A small image classifier, trained from scratch.
Training: 40000 steps, held-out accuracy 100%.
Data: trained on abstract colour fields from 500 small random pattern networks, 203450 training examples.
Rows from block 3 of a small image classifier, named by matrix and row number. Rows with one number within an expert belong to one neuron, the router's apart. Each number is 128 + 32 x the weight over its row's rms, rounded and kept within 0 to 255. All counts start at 0. Numbers have three digits each.
After each expert's rows are labels from the 100 images, of 14976, where the router gives the expert most weight on average: "top examples" is what is common among them. Only what is clearly more common there than usual is listed. The data: abstract colour fields from 500 small random pattern networks. In brackets: how many of the 100.
# router: router (model.blocks.3.mlp.router.weight, 8x512), inputs 0-56
# up: expert up (model.blocks.3.mlp.up, 8x128x512), inputs 0-56
# down: expert down (model.blocks.3.mlp.down, 8x512x128, transposed), outputs 0-56

# expert 0
router.0:115096116111148129108123127182150147139115132150135125149098149108063146157179167104147198062122143122122098071161156092134154193106111056159117134111180088121131142118085
up.0:109113124171106093109109096129133132137156128131174160207161157126097133172168106110151169146154099194131147101086126139090133189079186147060126089134174170127126088127129
down.0:134135165111103185193119176128108133131125085123119109110055056144167099138139072150126077121127078107111058126134165122163174078195155131135079154071129143146139159122158
up.1:142065106094161156111086131087126124158173152115136149111115150157120110202115149095135132162076168112103130127178117188131134125181128203125164135165158124133129121045194
down.1:141172081110131142135122236099180098132147152127132160167108117116149162156089132170135113083091124151136175130134086144092143130139076103156138074132121136152087147145115
up.2:083120156151110140114092132100099120129131135130123162107181124169096153150143086126131116137150100138147150135119154124150109148107107150091135115126155161130169096096143
down.2:118093083164101137125130125126164189070103103105113059158142120096123166078085138104165153086073152104094151082181125180131151130134128130137103122172135092126059134114147
up.3:070158134096096182137102165104105133143055112107105140173189114154123128143083103123093135201073135137139194177142159170134165050184130129112141078121175118144116126160125
down.3:104092118106083098110084088116171154107094136110089091093169190122061130070135167127183144104101113104118191145138110136083161145087119151138119120148163124115093120097141
up.4:157130113126065135119069175058127077100101052118135119130167155173128089168159209120038113115043120141083164112125183144175114078139102155132166130137123167138118139059136
down.4:144149120160149093116184149115176130124158173081111169148167120203173189197128134156101072143136127125117131149078121163079124161172076180168166097144113173100161093133163
up.5:104108084137151112107099134068120119148107059108138101171101112163147129088104172098101134177088141088098126121169100103120127170118150140148140113163161130078158090098193
down.5:075110112092144121101081112121156149100099156164118103119144159103031129134151130149200171062126175112181098097107081090096173192071130151154156169122146075120124118091125
up.6:035134106061090113094094128114134105151066068107068137159152145115127140176105118132140112165119148116132177153161124161150158109096160154097139098115156183149129100084158
down.6:134122128102106075106101123141109154118137121141097098061176165131037139105121126158192162086125107131158125112115154165094129142069105139166113142152131098099129101105134
up.7:061101140123123109119099118157108109118127082092164153151160158092146091156111157102142113145089097088082119098112076119098088178096157178135121125164176164052101058058140
down.7:146146154080081140141171133202096085152102095144131140118059133066080107143064126117133114059094189119103048112167189086156113091118158127085103115116127172146152161219132
up.8:051085163089135131143112077132152177124076077112121166145183179090085064123130110088105120189124112075050110132110054128133066147085152131127126050146094118113041186092137
down.8:152114136134112159151167133072107120135147115147130181106137112138166103142120059195092137141178144110118179071100175128161119118185135151185185146170143144115152156166082
up.9:151141091144063107120136116110117146084093109090130135186149170103144115098083118092134143132116123198074152083085132134189101172153106139140077065074113148090080115177146
down.9:074108137114090106095050082152095188184111117119117063094170142113084100041104126142220149123147104079129144148135113154150197149111111036152142151092159065193067150134138
up.10:073120120085107141162027140102161144122105113122135115138162112111123140132104120110089125150090190109129186201140142152132150121154148136086072125129150156151152116137136
down.10:097114108112070108126057111132157166103101134089082074103201173140052133118149152114190158101080086125132160163119117143107144156083111121134099136142154115103095102095133
up.11:124135060090037123139105142121207122120099110153145072082139128145127119090205070109125095111143094144112132202085126112145132165120165143121163149100128105071104071135150
down.11:143146139179161144133135127148096152149146102135113164147108129112181152122110170131096107198174121099119147116117099172140098120096085111131119075118129174116129150183136
up.12:159142118081111164154141210140124122144135185142145121118107115088147200145107100143181082140124145198194145116099156170145159106178147150126098134156160137145159056175166
down.12:114045077162131144132151154082180176111162090149135033116096127092150127132174159232180131143141109160122153062110136102127107139147200135133128128148106116142124152120118
up.13:120096115145121106138090186117080126107045155121127155075166142135085155123127177118120122170093106189149148136083135147180148122103140182122112081147161093147156168160158
down.13:105120107112140163098093092117127127151147124099123101142089135148117122125171094157193094124109166126162107122190192035157086108118123120150102159134090166130118184141069
top examples: mostly green (42); smooth (39)

# expert 5
router.5:130150128136075078164125076074102115167162127160088079121199139161162100092112128198122101103128207114147107123088044127158178067137130151114137179139096122197085074105170
up.0:085160098098090151132123180168165140150132108119145133166107177139098168154144100096147119145146102135149228176164169209119148152192161146082128105106192214133146085126105
down.0:088111156142106137136128098051103105108107113125067075107136103137126076075144157154108084123163120147136116083104138159106141023145140141073107157135107103105121123046108
up.1:110184074122159139161166123112120164149116108097117115122145128135124143088078153120112118128129125106131145143163113093122143108106140145120044052134178157141119099121154
down.1:093123192113085158101109109097124147124109142141129119103158112092165165171138142109137098184078143099128100104124130096147121115171193108145125183124102124124140136136151
up.2:126110120121072107151136112086215130164120139096118098164147125122192146103126164124101159141150163146151173155156121177164183117176155160094129106177139116159121094186156
down.2:146106138088187150124145113113138164120133127133138179148153215205169152107121104135141115131148161135151148112165165124156176159118128137142122150147160119151144135156135
up.3:071168076132129196157103152137133118113096194127112153114116168123074131083130120087151086125132094184116163182129123166102125148074160162125105094110157184104129125196101
down.3:085118132162085106130102078060147129110147119101053048116172151169153056098144192163115096118112086138149133137114105132094137078142104141081117113145098137115129111072092
up.4:145081125072121130120061118183132142094143108117124113052090145062193055125113186106110106126083115110089120142109075114126117154127140130169091126115140096097101119091150
down.4:080141108149092120038106140148111107083099148110111122109155124067151122093076095178121128130151139130128117141087087103107093094131159117076081129119061120121158112087076
up.5:124186088085110134144163145156160119146104130121182090092162135097074146130129177117127135121113119078142176216138088141160132138110171142113100097176146143150127082137167
down.5:116122163162145157116131106107122156091125113118112138160108087190187126066123110096113052122119165114120095129170142112151132107149108131134128109100090055108102101108153
up.6:128194096147144096123149127138150145125126057115143115192146116161157126101097140134182191123127132108150167133102132190135193078107146133130130180105148129152115089139139
down.6:129089145149093089106079165137160108184110105135226119155168130098139164171162066080185169125083115115102113133096174123199145182163148092159138228071152128096126103178155
up.7:097118148134090131076068119099155082097130095040059114186109135143092112136123126076087114145126087076093153133139123150108088198105143145125168075161135193095103139095120
down.7:131070048054134149081088160169112105112108165113109181117102121148115057096043133133095114134075099136127092100183101095128132152109167106162130115148142157087127100157119
up.8:120160113083087135152110165155137115128057167122149110080146096071112132114126160125171115164118138152156181137111117171158138112136164119078066168148155153137119091184168
down.8:157066094161158116103122127143112108109159067137132152143095121188149079135089157129105093092185173089115098135160122125164119153090187153124165081083067083166124137112182
up.9:116129144089105131154105156191094112137133197155106133114132110201130105075163115117098124087120140151117139137160130163134141099160107101087094161135120129145114150081126
down.9:134107135181115094124120145075141127165182076119152121186125113107122114136128135133135160135125178127113137100115086045158132166096127162116102165118134116065142115150142
up.10:121077141175133141163077125106154153070093171092093186133099126181141088122124160086126126115053093153094108108089106158136084140104128114147156134158137130078115172102150
down.10:068125154173095106116101102082149121100130080064063049128156149155150071108156149151093118085139099111134164149059107162106153098142107148077116116129114131084096125071076
up.11:117141184130185146131084161134152126094162128107141144103060137125175125106161151088103106132111099076118147156128151124053108134103119095140142127182082147115124184073153
down.11:133103172126107071120086144112138118094148090083062082135132094194131101074132112170072183106167113137104149135082115126084117098147082166096132135146130080082167127058133
up.12:112100114150162180096074111155156140094098210128142169104101188132143070133134153108151161119148080220115130142156141121140110128126115129119141109117139151144096164112100
down.12:122092139166094074136125100058105126119149098090062082145148125145157106124120127155110138123149093113121136104068121126096158074131107134170203110080158128093131127111113
up.13:133209116105111095155160167142120093125134084082162106176133126127138159160096151134124180144096126078167143137086161175124152102145149144125157131083134143149134103159132
down.13:188169175136119117126160233160145134093141102121155123183134101102116228140147102087176176116084081115129144127125154156184155146187103115171173126101154082125112090155110
top examples: bright (73); smooth (70)

# expert 6
router.6:152163103150129084151139183140138100113111096125197122141105086081133173071139114126143163122109138143131103087086136093172140180153134087163112120116130124101147112184108
up.0:092076113011126104162104093157158174120135149143134112150116141112110095099208112074138153159060163101120114126131112105106106137081193120144102122150096104102133158035159
down.0:173175127140118089139152183098109109157131141100096162166184125090153157153090081080110146091087113139113137149150148119158075143104134103119175072165173149153144149106097
up.1:110122102072107114159099086114128132077107113078134110133144185155146078133149123105161138125133101181114138183109142158158088161134133131098064105161106190078059114169128
down.1:104122110080155145153116125089081159203129104151100087121142115144152145144089097104151078173139102126086124150090079138142178125181210070148114052136113148108102134085104
up.2:073158165094099144155117151120139119126061156081141143112166105112144133129132129103117138110077097131161157150105133144155186081169120086105136166118218136157122122139091
down.2:157117112153148124086152107095131117081104074120095139163158138095106056162104128092106136117181113128094099116122100126091118139162091090133120079123089184114138142052147
up.3:131069130138076162138091124160166169157152148134105134110152153146110143158119145097156135141141154162148151183140122170120154117175140197085097135175150139132142120125166
down.3:087148083108105088140091142096185128068090090077191089172147170129094116136183156086119148124060122157136133090110100127123154155130099112144118138123186094069095074134119
up.4:088119109113120092154133110156137125191113121145121098190161142100109147105113108118130146159187147139126106154095095111131192118112162182101030131155177151122106101128112
down.4:137181147094133103137126123117165149076121095166113153112094120177074171142180144148118173127113068065150141119121165188116078134072134135121173085134085125106137143105170
up.5:098140135132085129147120146118123120136100111118091177177124142161130121127028152108044113213087125117085155147159100195103155167165136167111112098175157199084092129172174
down.5:094151087127105089113070152116166128060098100084185103151161179116112131145178145100112126102068098152128139093085114126101141156115121143158120127111160105090095054140107
up.6:150123125139117138121151112133146153175133161122123088159100154132117154154102173145174164121093170128173141167165148163134226119163130153123094129122122126185137129168173
down.6:110154146122157116097080160148160133045090102071168113156210104144176114146178160161089128134102142136126155079081105095100104122123100103136142155124153066087085098136087
up.7:120057110182138144116106136111176124105088167063166090093081133108064113159107134088166192171121064147109149142137084151140094167117139173079090115102175199103097171171146
down.7:182136092106134135140106122135092149184171157112100130143089132111141174120172138083145123078144119082112120100163108174144162124155162139168156111110163102139067146074116
up.8:082118158121108139148084102199126143197125109143132121099193142150136113109139109131107079146186136158135163179131096106136162146138164124110123104154204132112077104117127
down.8:121101122115094093179134146150129089106104148106114127079073124113108124136132103149108104094205179119101091057091089106163173144144188147153155097112140092145129153132140
up.9:137145104164080183137082107113202137121123101116090128163194145187149107143141157111111154123091130131122169200091123168101136119131133131113078129127144144115082113142120
down.9:094155085119102096132076154108164119056106105082178098156148159116112129137177154093119145116060108155114147095081106125109153160116112140144114131111164106080096063131102
up.10:130144165193131133073097104095140130150154116122127157119115127143168144247167112091170131130116146140147135151152125148096099116126116126104134123160143179140141162065133
down.10:101122088070083107125123183156151122064112109132173036146145172114102159146156172140128158102093090171149144131128128134109170155167130134157132134092143127148111033144086
up.11:104066097188101118156103149113223121137061211092158082094119117118041121148166146096159171151104069179107138116132084165173108158135132202096063103124189174111093176179161
down.11:156115072126135169144081161126116157165136104071120147122084133137161195120186126084145114103097118104159129098160161180184159107146167134176156091128145117171087187083103
up.12:112157059138119130089094165149129099146073099101139124136170113212160113105117183121121086097133157155142170132118121135171211072091173124129158113119140116198140117117141
down.12:168123186133083127104133070087140167154133169158140128132146146155088149130121084144091122167119108136122183178161191169146106154163115085124142107144094138146123165165151
up.13:119129074132145130096080113064157160114104126117176108139149119067123092136102081094159164130134134147081147129081080133081088177126134151095098144064128182078061126150145
down.13:099136114104088172203128131120112171143122101114101154162177121156157192089118095137175102190121133094090156107145154093174109096151118156134082133114132114173157163117143
top examples: mostly blue (97); dark (87); smooth (33)

# expert 2
router.2:071143180123133194079189112174076133149063155148052175130158133123052128144158092105136110222118131136124108125150160105132113094131172088115165097147130063122131175147113
up.0:141161088141106088100110120126123115104146142056161152112128118197129099128108114094075069152078072086063155084131123109143084131089134119101126190171102177068087118144104
down.0:125144139137103143092098094137126140132096100093075146109116103100079101062124075140087109134104061168191147159078084145130142107114172093069089132150140099134112142082092
up.1:159170065161090148153114144118130153128135116101130170146132096148144123175108161101067107074087144145138165131186133145180167100151124134069120188155178180144150095106148
down.1:048125169091080158140127141095161128113037135115050128090191152113080146087116072126163122229080065149111192174065112169125155092143154145119099075142141120123114132153117
up.2:077183134186131132141105093112166116146120119069123116161096159121118123087134126072110121125120124139090177118134096119144134132112068147086100096150122157119105138121091
down.2:163125156092078166136173184122130093142116108174072128075159087155150166120085050214167137157096119112186175182075122178084101066154172103133141088098141056114140080124132
up.3:179124114110157135134089152087099144150188110176133090092126166188136156187083163150118085086159226149180130167113175139144169129160106141115109147151156149176181070085142
down.3:100116156150131181119154143125120148146070130069037183142090128071103170125132161146177149217098087124179165197094114165114117077133184182094109112143091122153136129106126
up.4:091084123138177121140128124083130163102108104081124157143161116131132112114143149086129157173095113103086143158154120161129135093116097143147082164182108129112083159103144
down.4:163163119116126122160139123166144119081153154189163146119167142134151144168137122205186090076221147146115161098114123078152085203152099154111155151108105091148140125141124
up.5:178042093143143126112123116105152141133131131130106147191086129101142139177126127104104165191149144152122164114142159151149110141138178148077156068095176112126156188156207
down.5:144194121147136155074088105137152118134159131068159129116114127130158190181117091137106103097138110135110069117207180062115086158125129103188121151176159133119147106147102
up.6:133177105158090094178080152061174137121165099044140107150081127162151129150146113090112092090129126159154179162080122179092144155141142174101104145150127205126117111162152
down.6:054134171093077162126127122104146146100020145116039156079190131108072134080119107128158129229060071160131195181061093170114141092111163139119098082151131094151106142146139
up.7:083152116150101141163121135171145192079092148129074128102109176183116137124102177103107087153122136203135153131163157172106113134105156141076090089126110160150098170114162
down.7:152143133144087135130074163064090094129139060111158099105100082122136199098103139169101157086124105122121127133089156073108171146111132093198106143130204107125147023066105
up.8:126161142135130104122153103101154174077111159099123127088124161160119108093161123096089081168155119183108135113143091136133083099090132128065144123152092137122133188097166
down.8:126151117140071111097072196094128134115137082081121090082143127169148139104089150128085124084144150094095164177136072142108169173088195118138140131131209144131134059116094
up.9:127154084141094095221102134146125149118108133118195136119138207133126154142129162116092192159062110162129139099089113114113141138131119144130043169157190186109127115130079
down.9:097062127150124146123172085129110133126077112197047106148141139148113133091122124203133087140144075133204125147144149061108096098087131126123132136141090111117167159143198
up.10:118112067101096172119114145157145129208137156116139138157097123117113119186146140111095087139135185133139151200214126175138164141142177113084107162164193194143133110100092
down.10:053137167066090151126143119099137158109038157116034149085194159111087145054125109162144118236076070162150211194077090182095160082110162123116131063159120076164126138134117
up.11:111061146086098102179103121126191206098137149149189091097098120073187106108137119095093084151080108110063115103070074098154099125128104119148096171147144118043104147096210
down.11:047133157118124087143070128124091109101051106135065152099111116171097178116086072139104090167127142093116197119118109158114121141051163130134152080139153131133160145177149
up.12:081162087165079143201098124139145151094123132098126145131094147096104100167111153097109146081081131188124151186176114149121130109122131170065096144157144229115099146110148
down.12:057135174091088164116130116106144157117025156109039163089201148123067123081130086131154146237062070145131211185063109177124153070127139128116096079169129092142099146143132
up.13:122191116120053126153122150167112109088124135136114121043157091182093122169116112120111105072153121161156156180136156131094158126159160140121122167121192163157150069148141
down.13:167131145163185119135204113179186102126094097130128196155076145076165126127106148145107139110195161113118127061114089124117108158140144041107130096149119140121144160155139
top examples: mostly red (34); bright (32)

# expert 1
router.1:163150129149177144087143120143101109148161113138078153142134075155163150177097148125120088140163056075141124178205136145097093129106116133136155084127095206142154129113113
up.0:086122060065164181220116147106128182152082157130140181076152132185111093127159125099099073159135103147144137123154136153117126073108148163127131083140115172158148159091142
down.0:173124176124074132129134149209125140103124171128132083108148134131124165091154126123099112125172138121140075119120158102107100134127121097097117139109137103066106167140163
up.1:124103143174081145194097172103150151099075172060126117177133160191168136121134129102132167111067152175129161142079174209107152130172128195096093137133162110128115146171130
down.1:141134118138155191086119066098096111072167146094082113099186128128115158142156163163118090149099111087173135171170102118103091119051143129130106077152119148132137105121161
up.2:163085112096078161178107126143134126124140218158116162088110163116111109185167179136144141132120121141117132135141094128128117136137150199115087187179122141123131125136148
down.2:107175149143110110191085144186136146177133107119113147159095121155107084082161064108092125133128123132105166171138082116105161084192151133133123096179129040156147134086081
up.3:163114123140142165076142095153111121150153096116121111187139135166174158125085149136160145137132164115152119158139140150134156090141190106134202093059123105169116132129122
down.3:108098141148095156157104197087147151067122116066158158153101137135164118178151156112078170130118123125184171115155170087147149144158162121092121143091088073067089134136125
up.4:095104124112051093181139141116189148173091102111095110139148183187095105070145119107186145156105132195107161119074112148132173164133153147076131134159153131123113144159152
down.4:139125106132141185090118083082088118089146140113060119107172120115105172145125155169142068165106113088187130190180113113103106128059155122144126073156117168143136102135173
up.5:129058081112140157172122125072156123100143088121150105133163139118182103124104209113085112143130108127083149112125123146152126122136122173101170115117162096125127128104126
down.5:132198184176141170121185074134072121121099079101150100159169142074115166140171126142141142124094132145112130149125168133158126139079084179103142082129129159195144125136084
up.6:193103060139156102129148128102133179127136125114157142182103124127139063110063133102135135136131132136079128135130094121155169096135124129115106143165111074126059157155146
down.6:127154204125062129083120191111170086083131125124116108130137072120156147132204127175090092103112150123165162102094190126103107162173126098179120129154137111120180070134141
up.7:129152160157129121090114180132111101101110113080108145109063146159163099105084150112093094134137096117071116128119097117128129165123167111135132136159138104044120101140156
down.7:146114103126139127169123046162140173089136146128157101118067109105135153184142136112139155126082070082138133108134113069134104140178103100180154170125151137076120113137157
up.8:074081135094133174130104127102137140140128084156132094093166121187146122122167130126080106142153179123112116105139171134210140097180139095121186149067169074122145148124136
down.8:117179132140171213096163077166133090120154101117083162143156105123147132159149127163115118169122069072143142158194121114125088102088102122141194051155120158131131108129109
up.9:163123161092113124133144141102134168078159087145186114116121167074134140156176129129099170142062075134082113082087189148147098131172099117171175119098107131067097141119125
down.9:156139109114115136081132095101168124164176149145110100114181070159150118100129152244155079153190120123222124126173104089088114124078203148148066118143109175118131123131138
up.10:139109102149107118158124128142153192137074183130141119138149136210152112100185102124173152108117121175095166112058129143149155116148144141104069145178164122087085113162192
down.10:136125114136161186094098067082095117076169148102070114118171142128106165137141166146130090172107105091160131176171102112111095127051151130133121086151108154128148110130154
up.11:111189110154152087126088148116141068061081090107144170166123109158067148136126143115136191176128113108128148118119135131143136153141096141150121075129152169116162102101118
down.11:101144136202134109150137139120090170163121154147161126124123158142156140126077084089108114141077166136072122156140099144203150090155114101135184152109137125130118164145157
up.12:122169131136108111132126167100138078106060089087167132132134069146066138145144113117115157106138110115140153147143130152149135137171122127130149097141147211133145128140124
down.12:126129133167118131079110169094096106147118194157115104152068126108150135122050104134156108139162142131112105176099133121163139079155156119138111190132133139154114143125121
up.13:111117166062103178152134103161136162083126159161060122106110163161113114174156139138146129136109201131137130158151173180130151051138113094118164146170145113170124174088161
down.13:143153099123142132180126151121126106090110111085149150091212063142142095172098157107134131148051164096141128135134117206150112113120062161106154135104116180106102080180158
top examples: fine detail (56); mostly green (41)

# expert 3
router.3:110081110079160170115114166101121142134150100158132148102129099175149149129117104146135090153163112118165119122147209144152073118136159092152143160047150168147189138124123
up.0:074126095100115073120128121128157146100106106091173076105146124136080142153142155106142180167102112135134143151119116163113150163113160127096133078135175131137122155143117
down.0:162109104132126112103103127149137087132101114126156112084085076086140103108083076130125073100145102121083091132118141115104169132150146118166193121135118140112127109154171
up.1:148111174211135150105118102083121153121148089117097102169101145122161148144104138127146096183122138091125140152136142129104123113131110095099110074139102134110129156134151
down.1:126110166090172143094188112125116111161142147122161141182188133155090133112138127163161121120138115182189162120090149108138130105097126132125163134172099077019177134134194
up.2:114131151150134102131053161123132088079155095117091175135091152157154108128120153109121078104129084110059123117113111144104118204107158153148149130138162130049134098090116
down.2:166155148126167093071108095126147224080101116119147050077112091104140142100096136113140145146097089144104146137148122131127137124116086110129136166133155106076129137152151
up.3:158112057151096114153120176164178105101091124078146079141144117117143121183134171107156190083064143131096195131080126162126168110159121212136086142126159107108084142153142
down.3:083102126081143200124134087096106151095148094180118115063211116183125171139198141158136107181109087115172164140128158186105101089110143141138127141075169105093162104081147
up.4:184073063149134132138104165099115133103156122136150166093136126143110125212137162124156146145082116140120131110108114132069107181089123170119096151126110138111136121154203
down.4:131117098123094126153076110099123082178115182175102145158104149120110111138038148137097120111175124153109133118113129102127160112133146141121100113145129093182088118090087
up.5:160105125127164178139152082121152164092124201144074154113095135062175102148150164118145111127155143143118129157176088110087097171119172149086069108124056158116117184170208
down.5:092141084089084084148123186065123130085097098120134107092130081184142136120142127069094164171133136092137129104068103103098155118142143175154152127126156121140158092097122
up.6:145104090143167117191111150046169110140131159126128113130116128149159099110199187123073084124116177148121130103124108096053154149116104123125109143132170101155137174134199
down.6:127163164108141153116084125139157117166114167128114128166117147061144097102192157070131141107116152091132138081180129112083126158140112078150106118133128088132091168106101
up.7:057117130148127135166115127115157170099092142093091164166092110121142090104131124036122103117095112141083118147113102149095122106148116156105121123135129178082074177101132
down.7:095080117093154182125149101076130189081133115176149089067204178179115169120170140148138099160113104149196159120112178179127122083133147158132134146082179083083149099090183
up.8:046171124100149144182135120166157176072079155143124179120116199093145103126127111117133099137143112192121141105110145136138114120146106104094167071100112124125116215127117
down.8:176133167161110134169097162148080094134120125085100159141075130109143110129139156126145168130126111104137153152150125083140142104116061081170144120217155120091144112135111
up.9:080119150134072145092114151124166133154072120101107120169109120152158154182109148096180193143092152115132154156084136195151183086161156160121118114146178156119121134110176
down.9:087074136087145168126150094079110185077131110186149105063206162159110189111180130163155099177125090128196145123134176157138106108127147132118107133071174079106148120104174
up.10:160173036098134096104082144144151064147093155119170113091085126068111116142121116118133124018128070160125111083106106079084136168129091095160123182165179162108119088155130
down.10:123134146176132139137127133139141166047093083122147104107238126096149191070108127143151142119095086155203191123078112176155099145048120143092126128152104155120166136138162
up.11:141163155116132150142120226160125167123130172127140172146034177070158141193104118114140120116095088192132147141103149206080133131188103122134095106125112151114111127173121
down.11:114120154169083142043084126114083132119102106134139134121112149146130134072159062140166176154081100144145155075123122124109118137161106052166071139132139070082185094149128
up.12:133094088196141157110094118133209121172135094079140109158125136129185094138104142095153108078158145181113174179106107200138152135130125172065145126112131157120085152146129
down.12:086063117090160181119136110093113193071142121193145099067197175165124169123170126167146094176120091160187141122125175154131105102130148130123127144070166081115148114091171
up.13:086129098124107029136122088103207110157089127112183093134145134133101094108153124103144129156140118132119141157063071130164136168080148189117161113134121149110107118132200
down.13:091096114113161170128154111100116188065127081207163090051175159166107163137139129217143111181107097148206109128113180129108089097124168130139103117062173100115162127082167
top examples: fine detail (73); bright (26)

# expert 4
router.4:165145160131128111179168119148156230123169177138187095107138162059143156121144105144142181099142161204155185105098120081100132110174110159125100102167140090167143165135121
up.0:140171128071071143145136142151104088145116150124042150136124133122098137142131097128090116107125152153148168155156164173122172083173134152149139145170146165141089106073105
down.0:094136135130157123073120086059135094144103115122132131135078131137169118118067145060161152144140133069117111116098141146138140160163184140154134092125128123115099120111148
up.1:100169123161122133141131130134103114040045105101077193130143087131092122134085107120076110075142056127120163136143182135139109094137140157165127103123110182116121088090087
down.1:132104155129165185090156138086118083098150158136092166115117117126139132172131148079129150147156121103132155046058161110083082128102192179169141112128137120190139125087131
up.2:103191164134104094102120170201127140077106108133066168109154161163100177148169108129128137095133112130152161123091180124123146188094100132146120123102122143126146078180071
down.2:107082134128129119122128182110078199119156096132128101105171105107138131124119150136190136082169131126109142119147086131116128076104154129081084117137079077131096195078099
up.3:110147131188166105068103115099135105140124048117120113140083143129099105117115162111164175111133107095075107188133110129065118192067137116105149070139099145068117184038135
down.3:145175116112122147124167176134184128136118116116156151131192120185146110118133148140165124156097136199127107163150098169127110096099036126096089131141107100141121162170119
up.4:124145092154129128102095112113103105113116163117083192115082168151076128152161101114128079162127073153127153163144137132107090173039148156141071126149094232125143162123107
down.4:152097124128120144087143100127162170136106116076080140165150102108138116107131152145142149169095111137092091157161092125141178078123106074182115163140142122103141107124147
up.5:133108131155087154229138115105139161122143077077140106187138187167194156113120161114063132107083158100146175147198162153142119139122123133136159100083100131147144119098125
down.5:126094121127103110062130126202112106051117147141123090113115156121148115143100080158122164106180144104094115148064077123096117166111109095130133150152097126108100091222155
up.6:103155123092062116175134117124160163166109158145132128112101094158083171149160107119137093173107164148189153155137126125176182109146158106104070155183162145162132127149167
down.6:153106098140139110111133152146132114136163082144128158163101102185149139137077143113115073107148110130141160168161136152176139172138165177159153088105115141101125099174171
up.7:145135082161125136139069132137131133099141119070092152156098129109149128105098139073067137103132108075099147156126114154100127137199144201162157121127078147113103098120179
down.7:150122119093102135167132110121179164134165149111173076100231164126149087087194141115111137137109115194111182175118081150112165086155091153079080129138118112092097133129108
up.8:134140153162146099057133121121129144134132073162107131148155099206141053097012133118134140085145084064103130199124114147132181092141118101076169192110091121121081140143133
down.8:110113144144085184128138150086148115158150064148137114145164144139086144143142085193183097159143117168148111058147190113161106136105147134135159101094180180093089091156113
up.9:134132135192059139171154150125153172120146132136127111165153174159148149180143109135119108077101154162135157118173182114157109152172119087087129113110116138103122139167114
down.9:121144124080106087088121072155132113173111149125145166142145127139153140139079097172090105154170110104127099160147130169151147170097136085140134149144130128148140138212170
up.10:089095160139112107160116139143185170102141134142108104139075229161092127123150234117151154172048095162118132120139118165119121157171101140115137122111127122136102206130211
down.10:124134123180139123156141129111199106092136141140134143055088051110197086117109195154110099129155151100151101157083108092102126103103071117121131113125127103177185105110156
up.11:134144118173103134143095145141110117141099103115026141185137104124158126118126178121094092104131124138131140133190118184107163090138109124128099113158149156136131151110166
down.11:145130128121097139169130124139181164129163148102156094099206180127141112092193132127124142131103102185121177170120097151097143100166086148071085124159113097096096149124095
up.12:138088114159142080159126072161083144165148117127113119112171171179079078163184149104097081144134117088111103119169113115140077137062092153079098150165114160102127155076147
down.12:159149136078128092097214100155134086133130118141141086138176098128143131158089127160119161115150118127070064106081107080091173119173147111148096109089125138164139092179142
up.13:072142120099171208130097117131146175062075155154126187154087173129130128140166122095183142173126068163118127104132185142155102139146166103163069099103118135081151175105145
down.13:175174168103077097085103095175160123160146117178119099104170112084140172114221102155137149132129146205122135097123123111112138083150042133092152135167108108092159129151063
top examples: mostly red (74); smooth (54)